Weights of a small multi-label audio tagger: log mel input, trained on babble in 24 made-up languages, each with its own sounds, syllables and stress or tones, from a formant synthesiser.
Rows from block 11 of a small multi-label audio tagger, named by matrix and row number. Rows with one number belong to one channel. Each number is 128 + 32 x the weight over its row's rms, rounded and kept within 0 to 255. All counts start at 0. Numbers have three digits each.
Before each channel's rows are labels from the 100 clips, of 14976, where the channel reaches its highest value: "top examples" is what is common among them; "peak on" is the class under the peak. Only what is clearly more common there than usual is listed. The data: babble in 24 made-up languages, each with its own sounds, syllables and stress or tones, from a formant synthesiser.
# convs0: first width-9 conv, stride 2 (model.blocks.11.convs.0.weight, 144x112x9, each kernel summed), inputs 0-111
# convs1: second width-9 conv (model.blocks.11.convs.1.weight, 144x144x9, transposed, each kernel summed), outputs 0-71

top examples: /e/
peak on: /e/
convs0.116:109103135170108148097147109122131161106155103174125091129075121061124115130103120117058115125129107049130125109140099117101144105101065053128128137191161148155050162121108158113021096115159171151097139076164129092121097114110158091113079138107101098131117155069098102110128111171159150088106137155117143122163134128156117084081095185117
convs1.116:231076112056100175098067091170124104141144187136128116159162089081103125114134104087118150204128129102180151102122076104117142114124130190054120133134049095085099139156126154122098134144191169111113108083107180125185

top examples: /ə/; /ɲ/
peak on: /ɲ/
convs0.129:156063109081077086116098112100137175146157104087167095134146131122147138183127162132175072127118116137114149134065179146110053125150114100116090165118166149121091125190125138092116108110112147142139080139091137130100102106079103098101036149144101137153097131077143094105167228168125170116085137099124134099149103154082096152136175124141
convs1.129:150113097105155108133083131177178145117096151132159166114205101155131074116133109134095136114171135150131101140126116156122178109136072157118132143078118108111107141131093172170175115158177170186133150099043117111165

top examples: prosody: no stress; /ɪ/; /ð/; /ɑ/
peak on: /ð/; /ɪ/
convs0.28:131088122108130111139140077115103078119106126103131122111122145080083145131131094112161144158134115118111130124136154090106147107127119170131154077120140110106100131101167098121083130106105151206121169164145132153101129145027133159127073121204063124107147000124115123099134124149125039182160162121123121115113108148138116103111177161162
convs1.28:172116095177138116126216099139134080135026151151104133149166155072101136116152154106097113136114110123110135135089152109079142086119154135119091134121165145157117112077124132088102204121041122115146108118131094139113

top examples: /g/; /ə/
peak on: /g/
convs0.43:096086177131148128155131131122109127127104119147153126142111135138094127090084138147141113148137082021142111116150087146139137118163139112211150137156122134149228163000124153178115136038113147135161106114147142131084133201080164127121118169152103085138115137084107103117116141147153136118134146095099107101119140138117155116133138138075
convs1.43:152158145120139108099107140141122135082129121105141127142110153204145169255139111144183121152168147160129123140116159111114127105157124181133182141099083111109106085081122168160163144077114120152087137126153150119181

top examples: /ɝ/; /ɔɪ/; /ɑ/; /oʊ/
peak on: /ɝ/
convs0.48:146110103255146117163121148105142115073114075122117113135110122136084154106161123130157128167150075127153127138123154087116080159148176123118121176096149166132119150117148146112118147123120131145112092141138179147108077105127167163180016144151141136168150112130073114128137115193147141075168133152103174086137139158126083101161100107107
convs1.48:199142155166156151200126153134149154115108102151091132137119143186116119123111132087109109112119123040096094126104093150167079218083170150141137057176106121161160139137146105111064127117138099122231115142083091102136

top examples: /ɑ/; /ŋ/; /ǃ/; /eɪ/
peak on: /ɑ/
convs0.115:139095116044112137107087134156031135104092104077130090202150107103096106110143172163153122155135105096121128090142136150060150120150132140148137160084125128156090133159096146145135155098134195085154102098134156133132113105114124099145033088146075112098132133114150122026112117114105114151194142080139115127118142118110116084159108137076
convs1.115:171076099117108160024116096124070132108121206106161088167073099148145115107131108110125160151138082159121098115130070131178119187134140140113127148158094100130081075116109070166182116144109155102161120167142170125184

top examples: /ʊ/; /ɛ̃/
peak on: /ʊ/
convs0.14:101086143099020156196119125079094122121099092104133138129118150118140120127114148162118163131222100131069141156129106126051194127138095136119148138117154117066131153138118152128118160090120049160145120124131114111129064076140156112132039106142127119134131101087091121115152103139136177068111158134104120119118120115139159124219133113122
convs1.14:127133117108163171106137138111136146154127138148139130064122100133094152127105139076109129115187109165113096117104127119164073115130146111136139123052130191180151120207096084126086156121098154104122104137142104157140

top examples: /ɲ/; /ə/; /ø/
peak on: /ə/
convs0.47:118074088153141143132157163122146093121133175185159111120148116166133143182112119099130114137114152122154151126109171147119133092080077113164107100113098106091063167060093116073040118106156112114159168173136090114166098062098074129135110136079096068138168066125091077085106152132112153107145115135124147123113183149147111057133161089114
convs1.47:160114084089123152107103080135166143122132060138120141126104158125091153101142110161111151171116064161151078158151170118131115074140136103163145116120133134123135123144077098147066108098112160129101086139234132088088

top examples: /eɪ/; /u/; /r/; /ɑ/
peak on: /eɪ/
convs0.1:089136092135074121116094144135090139140096048084121104137129075077115154118114119102145122019084127080103072100153026104096168161163107173104149142157105145139101156197125154103125109107118104128070144122140146135132112082126126164122124122145149119122107120108060076109099155109124062100165164140101104087120124146121171104086097145137
convs1.1:118129114096139141160063078136124155118055107118116132149135117164142097143088167112130204158131087155136214103157082162138149169158155189115125143114132120149146178140092140111148115122041189099157153147127135141146

top examples: /k˭/; /k/; /ə/; /g/
peak on: /k/; /k˭/
convs0.71:048152169175122076086161076114126160128099080146130129110110135184106106195138131084143160107105155150117130117172116125132021064181124114134124166159127041139128170069135164104128124140118053108118116140090143095110124131131138131122092194105136116137130139092108094139126091100143145157148185144140099133083124128115076072105113105153
convs1.71:106136103110158150176135050095107109110107150255115144065120134221081144125078163106118142099100149089105118101126116112151149126115117121088151156108103136099104148049144108130153102047124166137136178113124156135098

top examples: rumble; /t/; /q/
peak on: /q/
convs0.38:116031159115113125087148126145155088150090116151121119069119093191118164076111074126107152154109153141131127074139124104134098119203138138125111104134098040149145175110139140083124110182073103118149117161090168141131140194086097087118141111124149147158108190097079100144127118104135168138190209116110104126135073127116134109096093128110
convs1.38:122153175094099129099153118093134103144084195179128121138136100119100094095121178118137103136127138117093114110104121135151117112162107098089143138099124147115087158044156127159115098133057147156109165000149118128123

top examples: /ʌ/; /ə/; /ç/
peak on: /ç/
convs0.99:121145126094084175096139086152152133065023115145094156133131041141126133108116120198158130107155131119179123155127144191063139113132097173135077126082099126157133155143166152156095118132108124119125132114116143147113140120155102109124025119129122106156168142083130128175156149137126102163084163130109119167106084133099194085133114052145
convs1.99:152144129111118137151113140137142122129151100130116131199168108077159110121143142127152133103078126136038108121076068133101114091084077123152137163106187141120069096143070055103175085139096139133101156114127121198139

top examples: rumble; thin (high-pass)
peak on: silence
convs0.138:072077147136133122100176125118144148102120104123105107120144050119136179135158138119125154112169046160106119083167142118159159088148123098136148128146142099111137099109096141136077157127111078107134123125134166141093126130138069143116080106088181116135145097159143131158129114061116131117117196153106154136106110142150102000098151183142
convs1.138:115149107116096109146145135118178136135154115255159093143149164103154138119134095115141105158108156129107139139128143148102141125114096185093102115176135140160146119154127156078119170083176047088153160024087075130147

top examples: /aɪ/; prosody: tones; /w/; /ʊ/
peak on: /aɪ/
convs0.30:147116125064099201134144094092174127078138136091110089167139172098129094148150119102139135157158118123102100078165085186055052109147060078184144142145095124152107137121127140136153132115116162155136169090126136102114153070137124120118095108134145067110141129132071125083112124130168111167144103217178161128147090146117062109081115124117
convs1.30:127119116074123168097104119111140103147084157159141138161123148079110117143165129122143149108101125173126154127255220173143090098129127114141108139113137135188102097154144106124136120122183126066107089134154107129021

top examples: /θ/; /ɛ̃/; /ʊ/
peak on: /θ/
convs0.137:140070117155101114120139129141091114180098124136143101099118123127156103187185144096144141161099109123107141130104083118099126122064132122129099061137115102124124182175125131119075142108084109168146120115158156158105129113063129135155124121113154139089118000095153092091102088111203119190188152087129139125120104144090136159147159104142
convs1.137:175155125155131162171128121175141116161187137122047146108109183186132133112094077092146057076171140206114139116116129140140130086135157036130090128171070137154092121091149129161099112144095130204092166106127080156088

top examples: /q/; /ɑ̃/
peak on: /q/
convs0.83:119145093118167099154089161167117081154100129098153154096136119127127123109130139116106113115102144173067079093133136153135157108167118138126137118153094098119113187134065176147149099104070110176103167148132195192157116182133101107120164137102114120113197100094162098113095167109169126130150104208114005121123167103129147168107130098095
convs1.83:150134093155157100129127127155066146114175118124134155135075154128138187103126087162136132142130160181115122072164131131163152112175163102156152125156125129130128169065123153156140112176047082157126092196167116157040

top examples: /dʒ/; /ŋ/; /ɑ̃/
peak on: /dʒ/
convs0.61:172136109143126116144057102154105059093103116114118139148101098177114091101166217121130094161123108171075135118135156125123115073118091062127108123112137104108119192169109146155160173148120117153164118115128101172113132180099159118137129147104144116122148075109141149129101078142205110094123137144098000119110133151102119131113164111144
convs1.61:141162066153136083106120133107110097130046102145102177139141139122161146109147012165121120137156065105087153109148114123185119092136136152123109165172135171116063120085140096144081117141097173177150176211123117139098

top examples: /t˭/; /k˭/; /w/; /ʌ/
peak on: /t˭/; /k˭/
convs0.16:144159123131144136107152134121137176132139112113123129098129123133141149081136089109107169133130069108113122106113128107120118160163143121111065146114131168144120156099175090150128082078212158126109123015149161102102097123085090129164066157113125150094141164137029040167137137189136142089138122147145110092121143103119164139125202170171
convs1.16:088147174157112051065193160179142148094137111128138131114155108057124110147158090124081104104150128124144159139112121117140135168075149123137142082094120131141135165125151111151114143120101159104178130133084162120179

top examples: /t˭/; /aʊ/; /ʌ/; /aɪ/
peak on: /aʊ/; /aɪ/
convs0.108:145088177183123205121129090208087158138099051123124176190049118115138103095125068125187119060126127128124135173105092132108158128080126124069121159188075174167116114115169113117117109124122122128126104132109101089151087128097083123097101141111147103163163137103113079161156118069113112115120126140132166130129121158159170125138139073144
convs1.108:123171222165100167128107001089112131141147115092137106128135088150124143181184135105129137116131137118154176087113120197114125099095112143194108093151165123113091093120148120161110117113152112074096143104095110153170

top examples: /y/; /ɣ/; /ɔɪ/
peak on: /y/
convs0.122:120084138096111119125104140118038086215176079092138138101133138076161140102109117106135181154143104143087148179115143101106156147160200158141105116164134141097124105120107115153107073089143123098126134166149120087170063186092129149114093109184149123098072121141108123148107143080123093038148119193119107145097123134127095100086115082132
convs1.122:155106135086166140113124143112108157155144166133111111120114152069099169149156170184140137099129169176127145127103079128158199125067181162172093181132126089069128169131134150095178136168135137119169056120138122094104

top examples: /ɔ̃/; /i/
peak on: /ɔ̃/; /i/
convs0.58:134134024149158117083072122140130081135185105120117162149080117079090153078134088169146137134102091085133113155152153107131084112132112088206131140127088144139108153114159156135122074144070145153073107127093113120104182092089139120101162097123120118118182091170111118109133096109127178080146103097138105070112152164102125138138132046186
convs1.58:148122138084181115102129125064121109094157115162135138127100118044173140148133175127090121128075184074153152096110109123101170096091113146181135140115158127119107082182151120154063128101149124150107108135122114076163

top examples: quiet level; /ɣ/
peak on: /ə/
convs0.133:112201109126167088135122166148111073122096092150120142132024139160143145116161160116135125144143123155058136210132146140136142128151132108131105139139090171121129179155099153110226136113117208133150144155123124166096159142119151125126134120097141103145153138128142109103099128186166172133130175134005067136103127139144142142122123083125
convs1.133:027092177161206171040142148105079160140099132048138087116133123157139154136139051176136101118136138145132122131124127149179136148129163122118167142108152161120113130084131141145114130146139198168160111165000115141129

top examples: /t/; /ǃ/; /ŋ/
peak on: /t/
convs0.136:136137120135139112108132119158157068129190167099150097121108109076110072085192089122098126115075092180102073077137148146132114133104130097115098142138067109146097123089142143057135131136110115137106131135126088059142120112073143147075154085087100108085143098151092114052136107090157119171087087128108106105161145106174154071079136060146
convs1.136:160073150166164143112103080154135049162095107178090103112142212070094161125144175163116156184133135166186136096119141105128189150124109151133135138107151197059171113146115131051124098118104181139117166144121153098116

top examples: prosody: tones; /aɪ/; /aʊ/; /ʃ/
peak on: /aɪ/; /aʊ/
convs0.89:093077066127102103146144116061121155088085087128091131145126153118115059081144095108172160134130165103107107097166094101093200109179093095141162145148142135159176138112144119100162129071157115181124130110095149088098171124107061129114038126150159092110119148096127146141097102134128055105073116161172088148065125126116151108120136157119
convs1.89:084104141092095123137152158150175126141151140129140148101128122157184135146197145080150137125087157163128114130206192197139096153127080084111102137160111123146175133118126181109134151119212158107104095104138091095062

top examples: /oʊ/; /aɪ/; /u/; /ɝ/
peak on: /oʊ/
convs0.142:125203062084191122123130097122066094105126057124154152090095144157134125115111124096157124124158054111175092159155115158131149090182147160127117163107162121054172128127114143107146078101121077097132168086128165120109064093128108107118067109105124127146122100105085126112119103119122110156156106147135120132125114085097212105040133106132
convs1.142:157091122186122185074149159111090127119138070118097123096091096068144095104099137090150147134101114153136132139102080140176123131132156117126182144106123108128091165157114016145150040109111114152111117106134157146137

top examples: /dʒ/
peak on: /dʒ/
convs0.130:062107124160085072134109151132076146137094075094157182125160118179161130130121126142150146128138089132130116101077065101095124139134116113142081145152130108145142135110120147114088196108100143153117119088142145172099165146032124211094086170115182154099152117128136055131121112132156111106169148115157123162145077064077123113110178161173
convs1.130:122134164150131146102123112084145132161149134132147123155157139137079107121111166137146046087165128107090114133136139135093180143143135206129124107150149165158135096047120129137145098112121118091122142113167111140114

top examples: prosody: tones; /ɝ/; /oʊ/; /s/
peak on: /ɝ/
convs0.107:132025127183119124069176135164167117042161132146130162100155113179145103159117097172128144144130140119163098172143074056152156106142153126148113105042146092140149151139150155101151177147137141107095106104128137146113182128101223085098116148065153108146121126102085140130108080146161095105131164137100151123138101111121102123169139154116
convs1.107:125153139131150143186090134095126116114140103129125085139100145091160123117160157153107137129146138117046130119089097114169105187125146181144133113153122155112066133142160103099133090114109139109139173064131120122185

top examples: /q/; prosody: stress on last syllables
peak on: /æ/
convs0.55:087140115132198140149138131129050147171154095110146146112071158127097135095128135151101114161095171135108158120138131061141111155137198133088100078097125114112145133152102103095143130132140163113158098189108102083114049113081111215155076167185085078176127115112132140167079100103090125078118109094148097092082121146130151172143122113100
convs1.55:084153136115154073161100219180084168132114155103071114125114085122143115110066113114141102061077157149173151169114107049109140082100127106125206169126107124121123132077103132072158197137127097100120094115134085115153

top examples: /aɪ/; prosody: tones; /w/; /ɝ/
peak on: /aɪ/
convs0.114:121120149084081097121132093138114143110131144164124124116155091167151117113134103063128136126027157142121140103147135127100031141183140129135158148117100160157151122159129154117131138133139214101123133146147089146142152127140133106121100102100165148107118155121139084152076142125089133101136090226103034136133105139147110172040131068078
convs1.114:158125189091122118102129136158121114115160165072062146085117078079091097156128128122190116096149137148140110140190184118105100127135050118138114160092113127175153133116124145112190148118177164157091131174154065157068

top examples: /g/; /z/
peak on: /g/
convs0.64:132143107094124167127107086110087175100164045131116120077116144124157115120185131196115168097142151159132148070112119159119147153186136109136110112078132183072165140110110189061135152120119097167137122125123100075150115070047146146125089156112118132164126156067171126141108147128119155070124125141154113099124073168073150162121163123068
convs1.64:127184180138131174172120168133096136109131149068124167140140087156197107160126101140106131078147077158131136147140124081083079105147110161131119135108087118126134187076117132120164146077146144084140156199053103160161

top examples: prosody: stress on first syllables; /h/; /u/; /ŋ/
peak on: /ɑ̃/
convs0.102:167181125120201141071139070107153139109149082121175157164127111154139137097139124137111148055129092131119150098131040168122127094137138154098148109082138126121118153146099151151132137118116131127094074116132192121110117159132124115104043143166189120116126154111114129189081137120104148146075117055117034135162158137149166074069123120121
convs1.102:109111117139108075081145209137138091137126108182088116179130194129129112139138152134125095155112161182145127106074099118125040127109086168124147118132113157112123090157134129123159155175059131137124120077114160111146

top examples: /ɹ/; /dʒ/; /ɛ̃/; /e/
peak on: /e/
convs0.69:103105087123099117164127141061114159130069109083148128088130069082096164140108153122170185103106022129101094144142128087096143212117088108155102130165097161116121142137118156075094112104108125120118095131146156120159106109081126132128089179112093141119137117119175038137160134126169086092207124141095139160148136148123088111169153146154
convs1.69:119149137174163171103153099143135128136187139100144184123116157187109148102090099134152072132089133124124134123063180145111153114078131160160088103193104116109122166090130133132109120148168152122119122195077137117147

top examples: /ʒ/; /ɛ̃/; /ʊ/; /θ/
peak on: /ʒ/
convs0.21:125172069139141126233144158160125074157086126099158134095191182087163101169147186161126109122154077163170141127129123126118133173183129134137144174130142120173146170150117149143099187110168181147125147122156125100095161142094152128116058165156176114105166071182167125103116129138137115080080144111172074148147116132130177122125150117142
convs1.21:211093129135086157146132148142115133122183165114151150145135162126111174113133093057131143132122207129132126170143088137108138140162134126171136145133167133144097084104156131122153135192151143137149151138154132165175

top examples: /h/; prosody: stress on first syllables; /ts/; /ɑ̃/
peak on: /h/
convs0.10:091107128148125162152146190101158101137174166081121135114127130106088134161140142139137173148141084138107136071122087099155121049124135160107165130174087131140086137120102144119085102066020126111148172081172134108143127099057109150100108148085112164112074109147090116111093137120128109092129101155081096138131176155128121118150196083055
convs1.10:128143113100119070093134155125136188143127147125072109146113054009137144126168113138201135185138123211116170115146150050126131123077147136120145130198134135115126122074031128150163189129139137130140082101150125095109

top examples: /w/; prosody: tones; /y/; /ɔɪ/
peak on: /w/
convs0.62:130110135153164102108187136120100091163093131113129162087078106172114092142142101100111139146106135100143134129146143073070148113209132108119108111151130016121131133043093103089156131180141083112085129122107149126125059148073104136158149145157081154140027135141147134132119146186133124214136141144125136137114123115117103114129107158171
convs1.62:114121133135139129133150209146146141137119133158139162084178107013089173142111191150121116050154094131163133143078124177102113114093149098075094143118134135157075157144153176127107138134087167181133113069157180120070

top examples: /q/
peak on: /q/
convs0.132:042120213104089151138120114159067111119104153135119153189118095101047117126129144117094143182078117212135106105163132151148157151114128116135089145075126132132135172191140161153121130088119136133091109092151135089127097192072101159131098124104175107111137157114107116114186137068142151152132110163135086121113093098082112073149155157163
convs1.132:152189093106126118131109138126119172127128106133151095182101104190181119118116129190115120140124159110142149144130153122186145139116096167136136132086129107136090173108134130134140145118087159118142131119104112110142

top examples: prosody: no stress; /o/; /i/; /ʔ/
peak on: /o/
convs0.22:125154133170229127151122116100153123068081132124122113046106060134126139079110135037120139079139159137114143168156131178152209087158111163124108133123117108076135120115132171145123103126124017124125144100125136118137025152129148127126110118072112130125088104137109132150135105145152116118154109058119117140120122112141098164133154126120
convs1.22:159116142110104126070130114154115138122126131126130113011128133139095126159076131207117131084127180114138070127183140130143111135136088142127167116120134116166152113048172142147110159072164188103096087151142095078057

top examples: /aɪ/; /k/; /e/
peak on: /aɪ/
convs0.97:076094114111000125162130077201153108065142109130140101082055136151108152107138141192098132102112123104156106142064141126094027121135147077121139128173153115158130124110129136118120118120122189149108104123141126100104195134109140135143083149162083133113122153123122108153127157149162139077151126175177145105083133145133151105144106134152
convs1.97:133136163128112155165165058099148114175122142140097145084073175101025116131221139157126140116115137103109100146169152182116096090127110129154125131046126133140142128075125171099145090129186138106153107118111084104119

top examples: /t˭/; /ʔ/
peak on: /ʔ/; /t˭/
convs0.119:106124153125188110121169134048164118087104114083083110123134134093156134168122133095128102182107054072088110169124132122093139089128100177119138145103144118088126155140184119134093136136082149144151138117093117120106149127030156121134092169120134116100188042065085104119107120109139132110099161120137069100151103122156118135120216157166
convs1.119:151118114080172139176196092119157144074187108124183087090139096088211151121149152148084154096125140129117139093126111119150106097154190179156093117159145122106103131132115152178176118170178126086152123124096165117109

top examples: /o/; /g/; /ð/
peak on: /o/
convs0.87:086140140068168119096140134093104096151092100080059142102135121155148131102109105018123115085160086105142091142148135115119164093167103130124148106153085162089144106128181155105169165135126063145121143112176138131112117120147144160151129136156152145085138136152079163142178177092125096093105009087126088128140128148142141105147162066134
convs1.87:116098103164147204105124111094171123149121082165148127077100132119142149157071164178126131089105136098124175105127123130157148085100149138182111137153183144130158149115139139149120196120157135161158132121133116113119

top examples: /w/; /i/
peak on: /i/
convs0.110:125103098125114152123120135101114097168109126108093147111114110108103083144148122092081135161133135124084144149119204097105103146132116079119137101089126202106121216115132139132136118111120123110107110115083122059155083079114065070179074115149135163097152098098143105161138126170197204102107156130135099149102149146120083018124107147160
convs1.110:103138145137119142104165142188152127160121044088121121110112144123149181143140169102106136185108142101113129169122107206111142143116131123097181144058148128140105114129127113099126072083117172115114078145068140119109

top examples: /k/; /ɨ/
peak on: /k/
convs0.82:021089159151136126108149102128202129113145108104109094125113113115075114137115105140197136140097152181099106080112108133130130141141163105143070135141126134120156128194130140031101208093101156105116119133109118121105112035059116119120085096115135114144121106126129130124093089133125101078159138158143151163069185159119160102103115091113
convs1.82:158207107123177115185118115060129204097157111147112140123149010077135091082139123136099122108136108131138118105145105078139163131158128104135127084158134111188136123109119132148156145076185179085130096083113163161119

top examples: /θ/; /ʃ/; /ʊ/; muffled (low-pass)
peak on: /θ/
convs0.17:124102106108165148063125118100142181124140122165119140153142109152211174131133054147131183140160077130169077102114145110124112123148137059123090115119107199138176191136110144092173096110106090169098124157149122093108132183095161110122164177180149121156159092092096170086139150136110140133082131157135151086140136146082110111139215153159
convs1.17:119116174144122154124101147133098136123123132155140095178152087172145071142120143144092129102156090144164191182102136133129136095135117088118211093130143142147127132201125110140118132173178105128101132081105081130143

top examples: /θ/; /ʊ/; /w/; /ɨ/
peak on: /θ/
convs0.19:140116043146105136109115159101129123156150108156161117107079129103109152183109033128133134078130125130161125185154124129163098133114140118104145096140125144129133154128169094101127101121096137149130142070144119174116098123092172175136152069165123131136119123102056070154084118120135147080166105099149104044089124149028127126129217113144
convs1.19:144128080126145152141099088151126136097153100099134102125096118141159074140108153070045132078158038175154197117094119165117170139096129109160149148168187120121163170160150119129105069147161124147083110086115119136107

top examples: /t˭/; /ʒ/; white noise; /aɪ/
peak on: /t˭/
convs0.42:100155110138170099127158123105140121145118127079115116189148181125136057124091113119110134105153082152172120133137086117123135101069110085089123115123152191097166167093115168127150176137140151052104120146128158139128106143147137133130079131130133147104118100124130043047148156106164161138132025207077121133152118145083108076123072116106
convs1.42:142114083101182170104128121106101139146147131030129106140116129149179118112155165186083112151130097113183106120132131089145137150112132138149116110216130153138166140171143128148088091173144110112164137199191136149098

top examples: /ʎ/; /ŋ/; /ɲ/
peak on: /ɲ/; /ʎ/
convs0.128:128104071123134132131144117135100131156045148114151098116146122132092165117121124160113157102151088192165110091135158110125097097088186160184123188128108115131089101124071110125155059098154097154166095162187113059101116157083128097090065111146104063138075120130140064113085104112153109130129146082119103131129188120101131057141090116118
convs1.128:129136101116099092102142119117180146105107137143117095111178120073113152123150118113179171132132092211130101213128157100107086053133154113110129107207118176122109182075148125098124161129096153134106095157110134145161

top examples: /aʊ/; prosody: tones; /æ/; /ə/
peak on: /aʊ/
convs0.8:161125134132107146142115125133125125083165116185119159124137093130181115132073097055094143199066094111156122119153122148110051116129158114112087120111114183173128134195129115110131108110148204146130158124151115089116195138096090141154065100130092119142171153083110095109124081117140086198096076059093103143113144087110167105111107096140
convs1.8:146125168164174075121138172176066166113128127153135100109162061163044150107173141181104104148152120112155082129096135117128113100146074155169110126086173124103145154161156231134083143147110144087133110130128076126111

top examples: /f/; prosody: stress on last syllables; /ǃ/
peak on: /f/
convs0.92:180113143143154150116180178109135057118150130112112159085161117165151138192164132140133183085082160124118137139114103160151128113145148103152086138113135144154096092097148149154091141149178120148137138073138119094089124113067119106113106148081138125085102094038079121143171129122103116103117139172143079105152116146139121127118000097057
convs1.92:088153186129108094158034087133090131140149139125062122129126137059132084122103179115078131093150079051099178129137094115148112104162161136137207117158093139102151117175120136150129152135146121098130124109104148101142

top examples: /eɪ/; /u/; /ɑ/; /t/
peak on: /eɪ/
convs0.84:119094099118183177106116056140124107206039075115103101134111094171127139113117076118133138061149114147171115107107116162124107113164107092106132198207171146095081125096130126107152146094125144162128110148114144130124081081103088180162090081199111129200102147139128107142125170102136082121089135149142159136147099122119142120111122081144
convs1.84:107125132117193082177057122111094112146063130165142114129143118070068146096088110182136185137141119133118223138176073162204127180189155152153130137122093137134139142125093127093138092106141155036165131089132110093168

top examples: /l/; /w/; /y/
peak on: /l/; /w/
convs0.141:090141138113115115113122120096128125092136159127149115114118129114175134098114100124149157115086087128103102127152175135166214177115077082090118191108083119138144105144147162111122092081153102126085106162147117094153147125165085112201099166121082183165145120109156135126100152112167082097022154077085064103129127077151102090129138194117
convs1.141:160164221076108120168150111107121075125107143143153118131107115195203125126152144069102129217139168137114165120099092096136147127145191167121169132080170110153126139110104121126163123100126092119113157107062121125121

top examples: /ǃ/; reverberation; /q/
peak on: /q/
convs0.72:217148135123143169172135138137132125125117122130152112139104106095136131095213088127196074145150136174136133133195145109121131148147146135114116101144082131144137162211086161041132099110103110148098113118111132050124112202053125164094096119161106110145159081112119127151094093118161125108158164115139173144149133166173146093146108111182
convs1.72:161143162129156131124123127088121136087112155135115156121150177096139066124093161110106106107150142172126131128136118124164138084135144082186159110133134104112103163126146145108112120173137063122093166107130150141146